From a checkpoint of a small contrastive image-text model: encoder widths [48, 96, 192, 384], text encoder activation quick_gelu.
Rows from block 8 of the image encoder of a small contrastive image-text model, named by matrix and row number. Each number is 128 + 24 x the weight over its row's rms, rounded and kept within 0 to 255. All counts start at 0. Numbers have three digits each. After the name is the row's rms in percent of the matrix's.
After each channel's rows are labels from the 100 images, of 14848, where the channel reaches its highest value: "strongest on" is what is common among them. Only what is clearly more common there than usual is listed. The data: rendered scenes of toy objects such as cars, trees, mugs and chairs. In brackets: how many of the 100.
# conv: pointwise conv (encoder.blocks.8.conv.weight, 192x192x1x1), inputs 0-63

conv.36 100:111119114138127120103114142173139105100100093153125101091138196115093139173074118116143134129112128123107093122114106090085135125166135130087104126127123124119208161151099141127128161156130122
strongest on: barrel (39); green object (39); largest object: barrel (38); mug (29)

conv.182 103:141156134135078121106140175108144135141101120110112100112147103128084141114125165134128144107131129175114107132091100152106128095138053110119112120180067129180149149137132141211122101131141144
strongest on: flower (60); largest object: flower (34)

conv.142 099:161104141106136166126137125127124109117146157143091109123126147118116115145124121131120134141123134149155119151151123125122153132140085120120122141098097104106126127161109124115173119145135112
strongest on: red object (37); its colour: red (30); tree (29)

conv.15 096:138152126102086100171105136134140136146106129126118151101125137132105133136113109140110131068131128113090110183089120097146104118151163115157116131139122156112143150153121137127138133100096120
strongest on: orange object (56); pink object (35); its colour: orange (32); mug (31)

conv.173 104:138120157115158119125108141133117143108118122095139154125104161113129154119096097129118105122176107129135141133159130117103095120111136104199166164094144109138134168166120129162118142133110125
strongest on: white object (71); its colour: white (49)

conv.141 106:123133120140117094135121077125112133127122086131143135065125081161093103152081124140119140100104132118123151134163135133104128111118152141155099118091075113191153144114147150078130161116130118
strongest on: robot (53); largest object: robot (36); pine (28)

conv.56 108:143121116096132094109142168145151130127161118121139095130099111155146137118123128146122166136135133113070109176079142141118127126106122149139137138130157147135084122141144081137120094086139153
strongest on: table (100); largest object: table (65)

conv.18 102:104103108104131127153096109124132100137149091128133111091169126136153123120105184150176134130136126139074117132082125087137110128147091128127138084126161107109117115110124132095153123153137122
strongest on: mushroom (51); largest object: mushroom (36)

conv.80 103:135116106149154113134143133094152125119114195115104162155148125099103101076089098144122161139150137140095100100141109148113098131114111135130185115145134118113100151106103143102143072145170101
strongest on: truck (44); largest object: truck (33); dumbbell (25)

conv.183 100:138125106084116111131142159104162140122104123147097132148138151085163123126092097134107094114104097137124114155143112172135117116140085139123125156129117087110122145168166100155165099100163133
strongest on: table (36); mug (29)

conv.105 089:082104140113085076148096134167132139093149153139126138153123138118089137140085158146136099111116120154125134103117109125109107097105100120145173118105147121130110143093131128146136125116107118
strongest on: airplane (40); dumbbell (34)

conv.146 098:122134158107096131140133133140133142140161100092115165151145096113171153137156208132167127102123174099097143122158138125116102133143151136116133103128091151133133122091127144127148099159131125
strongest on: mushroom (75); largest object: mushroom (65); lamp (27)

conv.135 103:143150148146105162098112145127157137206149116069093129115137151099114110159132136082132150113137173153139105145157126107122117097084154118124195133148114105129145128088158137137138167142115137
strongest on: purple object (56); black object (35); its colour: purple (35); pine (33)

conv.140 086:120119121114129120143051107164093088084151143096177107116112132172122143115148128119099178142135164144162134104118112112139097114090099119123149102136112123111152130146115126138109142112161125
strongest on: barrel (41); largest object: barrel (36); snowman (27)

conv.157 105:117133100109108143151116153153086141129143110126101171101138103118145096107101138132116112132129137113126122071096195154145090133136115094084114083102129160185118141100121104048116105136135088
strongest on: robot (58); largest object: robot (44); tree (26)

conv.185 098:145140113129130105069149167125120182130144088091126109104131130099129142112129121123139107133110117140175133099127136127143139149107120091102143121129107124108083123111140089111120117112130111
strongest on: white object (51); boat (26); its colour: white (25)

conv.4 095:112079126137151118108132090145136111085143121138105114139113112153158095116101149123146132135134139114127122093121126107138120128197126118135141115123122143118124133154159169116124147132127094
strongest on: blue object (94); its colour: blue (52)

conv.81 094:121129129107157124106130157137115117115137125120092110133086179142155130149142163135144117100119135118110146124111123121111106160128118173107148121112131070122113101157124130149149116106146150
strongest on: trophy (84); largest object: trophy (53)

conv.6 100:141108073142118127107133091139087142138125140123136115081115098102105137130143144154120135147125110139119150160119116143132122139111128168089140117107098102110134147124113141096135126116125131
strongest on: dumbbell (26); duck (25)

conv.87 095:159139120117118135141163136168100151141133110093107141073081134123076082062130103169184119129192139144122155124128137138125137130127146123124112131126156095142126143134167150109143120131115070
strongest on: car (54); largest object: car (49)

conv.41 093:107108089172091140150098125163119127162135173096183113115125123122122122151108134138084101129130144118149134128119177133130126150148141086095145113095162151114151095081125099161138098156090121
strongest on: airplane (59); chair (32); largest object: airplane (30)

conv.167 093:133127107102085068116118080132113173069121136155108150089105100149120116170116115108126117119139120110094124146127133169090120162139144127131150116116125134117141119135134115131115117127167173
strongest on: blue object (43); pine (37); lamp (33)

conv.24 098:131134124147166124155137130124086120130144097112089121129131127122144153148109135148115094101134186182171104065153167088103109123118176091105111162112159101124105146149136126119166131131146127
strongest on: black object (45); pine (27); its colour: black (27)

conv.40 100:131088081144095133118136143146133122099131133154101129167139119160147157107107187151109135091114130124115172074118144124132147110116182199142149106116125117148111124145158152146137119121118148
strongest on: mushroom (99); largest object: mushroom (84)

conv.112 111:110161088123122138129147151119061105115153136095162090081079108125151097136195091091125149148112097114108095092187137121134125083084092097136143118167099107107090132117111113134117136156146137
strongest on: car (52); truck (51); largest object: truck (44); largest object: car (41)

conv.143 100:101149114134142093167139129123099131133116083126114113178167180110135120189116091144115130147148120132148118145086159147149086081125141114110120147154123133156125113146161107074125124156078129
strongest on: arch (36); largest object: arch (30); candle (29)

conv.49 093:135124114111119073098163151139175152103127155099129099121130117170133098119175131150137159122126118078148187088159101112093106129140085125112072112085155130153124164126138172124170137123129131
strongest on: blue object (43); mushroom (34); its colour: blue (28); largest object: mushroom (25)

conv.169 113:116133097102094130130108143105071140132131119116111108129136105122139122114112125129141101109124148140120059173177169133090106161137119120114137134116110142159080128133135127122126100124109115
strongest on: table (76); largest object: table (49)

conv.101 087:123120114113179159164190139069111123125149143113117136131105130128131134176146155079129121114122137128132176119164113129141108171093118122192146109131122168149153154158142131132134126104103089
strongest on: mushroom (46); umbrella (43); largest object: mushroom (42); largest object: umbrella (30)

conv.160 099:115130077101114151137144123102097167149109096106115091131123108111127123135116136113082122163107149112125169105101115140083083097129107105106169140142111116151122141101125154114120089115168189
strongest on: count: three (78); mushroom (28)

conv.78 090:095128112138085151101110118092111158139126142134120116109101116162166078117096133129125101127108116138105125126094115124096139103071112137077138143121131121222137146114142112139146137110153126
strongest on: robot (39); largest object: robot (26)

conv.19 103:109110130087126129110119107112151146141155088131130145124152187188105152133127116141143118093101131122134152147137131125053094132164123108145115107109131131138145130122124127120130150104085152
strongest on: light from the left (51)

conv.31 116:117086159095112131123120148161096126120105151095152134162065101162118117125106156146123113095105112120108122150113126151114133107114065109104120176110064130144124128148117129091138140105136107
strongest on: barrel (84); largest object: barrel (77); green object (35); its colour: green (29)

conv.161 104:145109073123134135161164115142147110106145134126169138097117143135135139171090181125128147121151167111129144144126114134111172161104140143115127116118123098165173132118145113162102156144086131
strongest on: trophy (71); largest object: trophy (57); lamp (26)

conv.168 090:109100129098162142114145135138106173128143106093140142141134104090152134127115105156124129127083103115103127110076159101108094117111105111133091117147115114125113145135130137152121122106114111
strongest on: yellow object (65); green object (38); its colour: yellow (37); candle (29)

conv.0 104:122113159181126073090144120110117116151113117101096151139136107131163143167168118135139144139136148138154118149161118169118155152130117102105143114150163110156139142133129145129119157114127135
strongest on: striped object (35); barrel (34); largest object: barrel (32)

conv.117 110:153065140117116187109138144156104160116160118131162114104099156116120111119092121133104127091087126123124109085131134069115085101040124136135137110097105114122151122102183134129156117119125141
strongest on: dumbbell (39); dog (34)

conv.180 102:107111156087117135107087102114127120105115123159127152115159148104137140117102123120157130137157142111128172118155140138148141112179114134132164127135127126105123112102146122138106158103126139
strongest on: yellow object (100); its colour: yellow (60)

conv.71 105:170100124138144157112100177167073108132116117174105158143155126146161118138125112069167095095139133147101177107101141103132099135133114148084146101128154098089134132138089083094122115152133137
strongest on: mushroom (41); largest object: mushroom (32)

conv.90 105:135144148157181181108188119101105098137144220100085153122090121112161101105089132126089145171135122107116089132099123088139121115131125134094182130112132124132131093109114124150125067099171107
strongest on: truck (81); largest object: truck (74)

conv.129 107:137139103112103159119124128124138110101138125129092168104104141096142086120145168126105122118123101134107182094157107127150112116142114163167135109147128089147116123146134156103147143128124108
strongest on: mushroom (84); largest object: mushroom (72)

conv.58 112:103141111123133125119119148172124120122117146122149106138113119143145132002112145126128122156110050152107134137159122123154192127088062142147141141119125169104107119142160138140126119085123119
strongest on: hammer (98); largest object: hammer (35)

conv.191 099:156140105145165124149149065119126144122149133153157146121132152140110190098113112111106102136128085143147168152095101106111118143112115119152128113137170130106145144133154171102115143112149155
strongest on: ice cream (89); largest object: ice cream (53)

conv.97 095:148183129168107112136144108119141108089201129148121104160156150124139146132147119136104121179098142160114133109111136128141101117117125113122153157124118133154148128102131128138122124146170103
strongest on: teal object (52); orange object (34); its colour: teal (32)

conv.137 099:146114134102125089114117154122128103120127109115144086116124124141118099166177116152134139120099103142107126180081140118121117100137120154109123074127108094111119142135079141113141090124127121
strongest on: dumbbell (25)

conv.10 099:161120145135139136166116145108094095116193137141154171126126125150155098145133132156110117144109131118100127118152093102108166135131129177135164166123133111123159092118168141105152107131128174
strongest on: orange object (48); brown object (47); rocket (36); its colour: brown (31)

conv.95 110:109119123122143158136134143108131129135131151122064125110099120134160134134133102112178162108124144136114117114101163137127141117161109102123121177111155162121116114105135143095122078152156136
strongest on: chair (72); largest object: chair (36)

conv.45 096:113134132097140075107123175120188137108097122104095141121123111100152124090132114153097136140148142144162141103143146070107169150139131107118128138120146196117149147111196125141131102107095122
strongest on: chair (56); largest object: chair (35)

conv.179 091:111136139107135109205133131093105082101203149149183142142114117092186158113099099149123128161108137145107102165123139118091138129155142125112114130136128120150105110120109142117128127171134114
strongest on: orange object (65); its colour: orange (35)

conv.74 117:121120137124066131102130063143131118131130103098090149119129140133168145111099143114158139148105088111106108168129126108137135115128075121139147145134141131132120096121235130116120106163134139
strongest on: duck (42); dumbbell (34); dog (26); largest object: duck (26)

conv.42 099:137098131159148102083107140130107117167135155125140106083089140118163138146162115111134118127144116117188131151144122140111124170140134123123126129144145128081133115154113154115115151081117106
strongest on: ice cream (58); largest object: ice cream (38)

conv.123 097:138118084180096149135079102153100155120117140117120151068127160120112134146141138120111096128103098141152109121103072107082150132131122150102090135132093107147124137123100105196139108126141109
strongest on: bottle (28); candle (28)

conv.12 099:163104106092137177144135122073087145137111124137091147081119136130133136088138136115132113162119119117113125129119140097134149114146150112076100127161083126185162149092184130109128135132133128
strongest on: black object (41); rocket (26)

conv.100 095:134109127099140086096165163120147131160070175056149122088156111132098109117114118161094096147172126191125154128176130126118163077136114167104078158127108127125118123157124107135135129147156092
strongest on: green object (73); its colour: green (43); candle (30)

conv.7 093:166154161097135167126120162115137130098135108125120104147149134098114133113117143141110145124153151129147113132158129136104207119123117133096135125156143094171124113117115130127195140105150154
strongest on: ice cream (53); flower (33); largest object: ice cream (27)

conv.37 111:139138180088193137155096178126085113141139132142156164146080185099150117135111093122131141128126097101130124144123085129101114103124125142114141146102138113187128173122108135130122134131144192
strongest on: dog (62); largest object: dog (36)

conv.2 108:143151147105125122105107106162144112135112135157120119141080130093141119143116125116166095088094132070126151142095111124136112113129128120136140122165207127123114162118115128153117115096150167
strongest on: snowman (92); largest object: snowman (65)

conv.107 099:121128129112085115103135162141079145163144164147112135127143085145115157101131133105122132137105142185082112151145110100150109147099105145116136111123163111136122145135098090092064106153138156
strongest on: boat (50); red object (40); its colour: red (27)

conv.178 105:130094098137099144104126096154113166139117135117145143105079145114137149105101121138109150118140114139080152132113106118099158100116100079071157091098116118181138142121155103172099087139148100
strongest on: flower (88); largest object: flower (58)

conv.85 092:101104125144091169092125094148146143131146090153140091119123141139125115112119091085113138101140082175136155146106124127134176088138114128153115116112132086142145112112122119162101134092085118
strongest on: umbrella (48)

conv.134 092:121148171146140101113105127125138156121081141135159123144131114136117106126115095101103173167119097113139126092148118134136137127102129104117151142115117118081158112181153125144111171121132125
strongest on: purple object (67); its colour: purple (41); robot (27)

conv.75 104:138101105150141111094150118113146145124110090113129159116178124120113151143134089164100154128113096183124118117133129101162139112113134126116179131109154184099108136145186099117108124143093149
strongest on: house (86); largest object: house (82)

conv.64 105:114145134120123132150130120115158130121120091151115079102132132146151145072128133086137167124127166125132115131075180112137117137110112088095139133115136093121121142150123147123143118128176106
strongest on: mug (43); orange object (34); arch (32); largest object: mug (28)

conv.114 102:157132107111099129113135108144101129174216098118116168114130103112153109128131095115143125138147077116097125098146120118107121161141109113141124120100125129120132109107144123114134155118135116
strongest on: red object (100); its colour: red (71)

conv.103 095:097100088123109153135098128162111131120132095149132162170099155138157131163138137103148147160109154165125120115164117129131090152166129127116157128109113135100131077130139137122104148092110101
strongest on: lamp (38); tree (34); largest object: lamp (32); largest object: tree (28)

conv.163 103:136100127092149096117108135140123115109106077128134107117125114138134142122112183156123148156144098139094148118062131132137131141172199133132121118133164107105120156138116146148131094148093134
strongest on: house (59); largest object: house (54)

conv.177 106:141122091118117112070104127122135131112115145087099151118075156158101134120125147131131156155121147192140162105113149131109131130110126129151143062173129149148152152147112117122136141120164135
strongest on: pine (81); largest object: pine (59)

conv.136 114:134159108117147095109136138100131112151101100128116123126106108123147130160080103124123129100073104127135115133128122154116102112145097154109091109201114134122130137117161117108144137114134103
strongest on: arch (88); largest object: arch (67)

conv.98 106:153103130115096099154084120108140146081149116146106139170146118132156115138085168099111124083095139135115100155105080093120130091089122120121130123171095147102126108111119117081172132132154112
strongest on: arch (95); largest object: arch (77)

conv.110 107:101079140103131119132136131126123166119104126135117138129194090114089166118139149112140168171108138151091124108073134100139123110083160105115115109083130150103116136133157151123116131087117169
strongest on: boat (41); pine (32); largest object: boat (26)

conv.150 097:147154121146177123143140129129127161138135115128122127146120092116095120143084130119150167107132124120150146112145141138102104148148092147145138155136142092128124152125147118123198147104142114
strongest on: pink object (43); its colour: pink (31); teapot (26)

conv.43 104:116140111144149133164146192165136139117123103104126083111101124134134140093162152141107119196167134149128185109165185151125164133180105123160157135118112120110121127143117152130106152129123116
strongest on: lamp (40); mushroom (34); largest object: lamp (33); largest object: mushroom (30)

conv.92 109:137136097132109118102187123086170107134145158104149103132111108160216140138104123136081149102097102130106129098119150122123100156135135154191115109136118137099099092125142225137120120124107152
strongest on: umbrella (68); largest object: umbrella (57); mushroom (34); largest object: mushroom (29)

conv.63 101:113123149126110147131125139114099124147114095123073109130155153106169151133130144124145156090106096095124168101088097111134163110135128196103152126109083120112133142109124136133125119147139116
strongest on: green object (36); teapot (26); mushroom (25)

conv.147 100:162135131172143111150125155129110130160124117133129147098162131142118106160137091118139116129111116162159140138108202124137136099114120110140146138116150092159156096117101141124093069146147103
strongest on: tree (57); largest object: tree (46)

conv.61 107:107136137129164098107111129119133132128127113111134081127131113120158155135075124081136118122115158134146113118106150161123123118102110121156140144129109135119106128148125122145097097076164173
strongest on: ice cream (71); largest object: ice cream (47)

conv.39 096:129131126105113139137119125135114144132151147112102120136136156110138150128127120073180103100144102144114125100138104112113142098133099111137109124112139174148148160136161105111107141111166145
strongest on: table (98); largest object: table (69)

conv.130 102:156112115192085116125168151118098136110140093122147099126130109148133169152121112125102109136127109139158146117078095164136116148160100144157105129106162119163074124105134072165123162134134111
strongest on: umbrella (81); largest object: umbrella (60)

conv.82 093:154128134143130138132154164130152097117131134152111124168126185133100093113150129132115109123134127134113119115116135140126125119114143111122182166102168087167135129125148148156142132162159102
strongest on: house (45); largest object: house (41); lamp (38); largest object: lamp (26)

conv.69 096:135109145124126149127128124141117161107119104124107149107141106125156095115164083133122135121133146117099144135126112109143121072120146119129160137110159108133142102135105164124119142159156127
strongest on: teapot (31); tree (25)

conv.73 097:142138156094152123128117107166115214168152108112121127121138129116143075116142112157116133136108107100133157153127144122129091164105094119111122115180099114133124167182118108124136132106130149
strongest on: purple object (54); rocket (46); pink object (45); candle (32)

conv.76 102:211130136173155113168130152138093133225174090145123117162152145178115182083175129114126161132172089113134130138136160153131126151131114114134139126139102126129120141167132134148150133115144136
strongest on: red object (76); its colour: red (52)

conv.189 102:138134125113134126126122108122093108133138105140115137152157098179116122142125185168132149168149186145140132106133112159137108140129168138148109145076089127126121117120139112157140132123150074
strongest on: bottle (35); house (27); largest object: house (27)

conv.11 101:161169105146090148141148112137144133114138120080109133125118107141100074115147128142097113122141136132114101149137127156075103137138097168131110129105094123129100135139199127112122124129152145
strongest on: snowman (98); largest object: snowman (86)

conv.67 102:156129120118120135129130104132150146140243120131109127111136117112139124132084136128098141135137122134134133091145108126149118131120123096142108125090107142178108140116123140124149133103135104
strongest on: red object (97); its colour: red (69)

conv.139 095:095125147156118144118167126104084156128117110143123141143105099121153105113107128090174131162131117142126118142098099124123132104111126170149126135165144119126107139131165158131097099115113115
strongest on: arch (34); largest object: arch (31)

conv.128 085:098135137086144149103097153117126137140128113085098141123096131116138160126168132113148143088108107120116098097139122126148120137116081102153134109180156131136109119140107148152162146089142125
strongest on: green object (58); its colour: green (39); candle (36)

conv.34 098:106105111141147186109182114100131155112132153135091102135114148159149144144125111136090114167115138160095150150098120128123097102115143135164126113095160089166115113082145104130097123110145140
strongest on: truck (26)

conv.35 098:115118114126151121094132119149111110123113103133166150104159112148121119119108136182150110131096109114129144179111150111117151117193111158135145177134147164140153156148127175133126145099153137
strongest on: mug (36); largest object: mug (29)

conv.166 105:096144138149181098149097117152100166122136157114121137167087119163148131134145105112121152143117109107122130165133181125098132195165101143104101120165114104098105124170115131135112134119178141
strongest on: white object (50); its colour: white (38); arch (31); candle (29)

conv.115 099:134114125149107138113129127145092166113125144120113106107153111160138107143100130138108149121127098128149125131126117136127127151107130110122133076147138136107122126134123104090132131134144153
strongest on: blue object (71); its colour: blue (43); ice cream (29)

conv.77 103:131133124134161164139169143140182137129121178123100126100162129127150134120091107151098115104107096176098087101118126149116091122132109105104167123136155128100136107109111113143144100125155110
strongest on: sofa (40); dumbbell (32); largest object: sofa (29)

conv.86 103:156112114113098123103116102114127152124116144141108090152129101121153114110122127152142143110100116128121105144093140166124121132094143118125143144151119255134141128135121104151127170138106066
strongest on: chair (84); largest object: chair (58)

conv.13 101:173137149121109116144143126125115144122123121099121150134131123128120113150086139141180162116159118154134128146147124172113130125110105127140109096140122113112149118152141154118113145126110116
strongest on: green object (65); teal object (46); its colour: green (39); its colour: teal (27)

conv.55 108:147140127105132086144131135155111114137127120124127148110120111119105095117105136106108129141157154086086140110096097122101107138124117146109129121131110112119098118116099067122115151138152128
strongest on: light from the left (52)

conv.38 095:112136100123109130088169150141089148128130149126097106124123163142087146139132137136187172074108127093115119126105161118148141135106134140219089168139103117124158167160128166101132165156154112
strongest on: mushroom (38); largest object: mushroom (35); umbrella (32)

conv.154 093:191144142110170134104120192129119170199118142146166120130122128113124109100134158102127134142118127143100135120110111124104133134120171136115100117110099180119137120152106114118147141128126139
strongest on: pink object (62); its colour: pink (34); ice cream (31)

conv.104 102:105096104145106073122133127132121184123130137100165076168089150168171097152128135139135134090134126121140152128086113138132159129143138126125099127158131143143116101128122185150121142133133153
strongest on: umbrella (37); mushroom (31); largest object: mushroom (25)

conv.164 090:105160120166124133142128107162134093117109111114084137136115128145116110128125119102122154203098081134134117134107094143134118107106135142106157088108156112092130120119105189102143138084110133
strongest on: teal object (53); its colour: teal (39); green object (34)

conv.65 092:159137159123130114117150136138100119087134173155190143157117138139072105122103122118092166097096130138132158096147178118131103116121147106158101111096132082125129103141106085106106126104126177
strongest on: lamp (42); mushroom (25)

conv.151 106:144127153118149123135133155142133136179165100140124121132136106142113128150120137124113116148126106138128104091133106114131120122119116098118122141128141101148123109096129139127006138112122148
strongest on: green object (99); its colour: green (59)

conv.51 105:104119134112131143094099109153110156155135133135128125132121102122152150124126144160151133141120135091072141146131137127132146091136080128135121100123147175127097110125141144083138102128113125
strongest on: airplane (54)

conv.47 090:127105132123115137041149116140097150130084146126125122138142140083111127182128116114129119129140163104138155118140122135123149121114131122119134120151116131168109122104114110126143131084124092
strongest on: blue object (68); its colour: blue (37); candle (25)

conv.121 099:138109206163108146116155127146167147138119120140109146084138089145159117121136082129146139072117125151125146164147120140129171091118142117145150127141131152168118113161179134131127082114136133
strongest on: teapot (38); flower (30)

conv.126 094:137111119100106121180138107124115113152195120158111146114128088125112122126144111107131123126111127136124114114136097092110142178059099150124096107169134142115092152180140114127226118142126161
strongest on: orange object (60); candle (42); its colour: orange (40); rocket (32)

conv.57 097:092128150144077082117154147165105110140172147128152123114096182126120116097123106097128127107163146153112147136164115142150127113097100122112140131165119122153147126146141082167128163113166128
strongest on: flower (89); largest object: flower (61)

conv.127 091:110158137118148135106127155136139117118174144071169116146132100097081104125161155131101152121148149106170134118172105126116107120095107157167106131112095156105132145140121124133150126164132110
strongest on: black object (49); its colour: black (39); its colour: red (29); pine (27)

conv.89 108:117149140142137140145156108098142145228039119135137136122136119121135092133120119124109102119155112129131129103138116096099111141111110129145144142113120139106107100195118125170138106110119140
strongest on: pink object (62); purple object (42); its colour: pink (38); candle (32)

conv.46 111:137140093112148084114146135122120127093099125145064117148143125150098131138139137108092146127161147101113130087126152093095130139113134138153128093097121125138191174133137103132127123128157132
strongest on: ladder (70); largest object: ladder (36)

conv.132 104:151144099080126174113105126070109135120117114098099144104123122092126141092098115122088129105128099139150160152128135105133088132158135122163098116113109140153161096097116109118158161074183119
strongest on: light from behind the camera (53); white object (42); truck (30); its colour: white (27)

conv.181 091:147135150133129126109090129128088165156075124130089139137140126104142122130139127143089114140113102149124101127118158131112108123102129094138133158111147150149106179134136150124155134119133108
strongest on: white object (36); grey object (36); its colour: white (29)

conv.155 092:112137138160089126099130124114118161128126130109082146146133118099143119136135081099132110149145100132119090121135130112170121152138151104128128170177140081121153160135138148155127070106137123
strongest on: candle (56); largest object: candle (30); truck (25)

conv.159 095:148112102105130118148102111122118155111126166117175173121148149111144150132103148123123086090155093131114131097131132103101114147088123091168180097116109140151212157127137091128103086167124148
strongest on: lamp (41); robot (38); largest object: lamp (29); largest object: robot (28)

conv.26 093:126090150149091127147149136165157144151105126104131096076141099147133129134155108147141113124127110121121138127146106135118134118122093106167134217134104180160084151132127161149107157099123145
strongest on: chair (44); largest object: chair (26)

conv.84 118:109130174146085135187154110122108121139148120101114068144109113159151109095163107153166138110108152135104182125147153137163118110125116121147134153127186132096073181129124148117130142104095082
strongest on: teapot (82); largest object: teapot (55)

conv.94 103:120146123129164109105109111110126219114169118144110141117130128143138118096099098100130135153148124116117125138149113128134136128102133122123133137137126128122125129146141140112148133118141146
strongest on: white object (67); its colour: white (49)

conv.28 110:118079116052101087144125123119121122133150137130145093099122140098150163129138131109094118127108091143143136127140127128153127124135133158142116113109066173122103125112120125106124110187156123
strongest on: robot (44); snowman (32); largest object: robot (25)

conv.122 109:123154192120139091062117138121210117156111137106091162132123133153146143140150065132137112079138132124121123113157083120097152147135095140086118146120101120137141125113151134142134108143137118
strongest on: green object (38); sofa (28); teapot (25); its colour: green (25)

conv.53 090:127115153092106124133119068121089134145143110139102124131115132150144072106133153085113158099103110160110152128121154146096165120082120122105101106113103109104154129112160077137117143150142169
strongest on: count: three (74); flower (31)

conv.111 113:144110125145111124152123171146134154131120106141124166122090101123111119122101117092122121107104212187112112101135132121112108095136109156116108111222133116116114107109163153114120098120131141
strongest on: boat (74); largest object: boat (53)

conv.156 104:130139156123116158123103154151094098121127137121128105142060113140152108152128121056146143120114124139151159121131117088127097108110162144164134159168142132150109140127123141076141165148172118
strongest on: ice cream (78); largest object: ice cream (37)

conv.109 091:113159155103126143087101111103116116138127128133162102119120119108131167105117166140114149092135144101116125169122116140121067143142167131145135108097099091163120100136120133122147079135182117
strongest on: tree (45); largest object: tree (31); lamp (30); mushroom (28)

conv.5 099:106131130121151101156155104108085118112106140124122149140159140143123133122081101173138127131130130123116151160115127128200142151131115137148127160123136101102071146116148120124138155197148166
strongest on: umbrella (47); house (37); largest object: house (36); largest object: umbrella (34)

conv.1 111:099143123107128124125105089154123114140134131102152092102132170124123134135103098099104109099120124150193144140146118105147121130170158138173123081176110121145103145147114133132131148081143109
strongest on: rocket (100); largest object: rocket (69)

conv.96 097:152140103087150102124116114139142123129105131131132177163125154089121154132097126161146127123139134155126130108156122129178091158155163170131177116199130130108123133114145128101119139131128121
strongest on: rocket (43); largest object: rocket (32); candle (25)

conv.25 098:139130116134183116118117131080104187149123129119107112089155136138154119093129088110104130156135128127123163137106143101139094150115102121124114123124110108146144112107131109135092106118101116
strongest on: yellow object (96); its colour: yellow (44)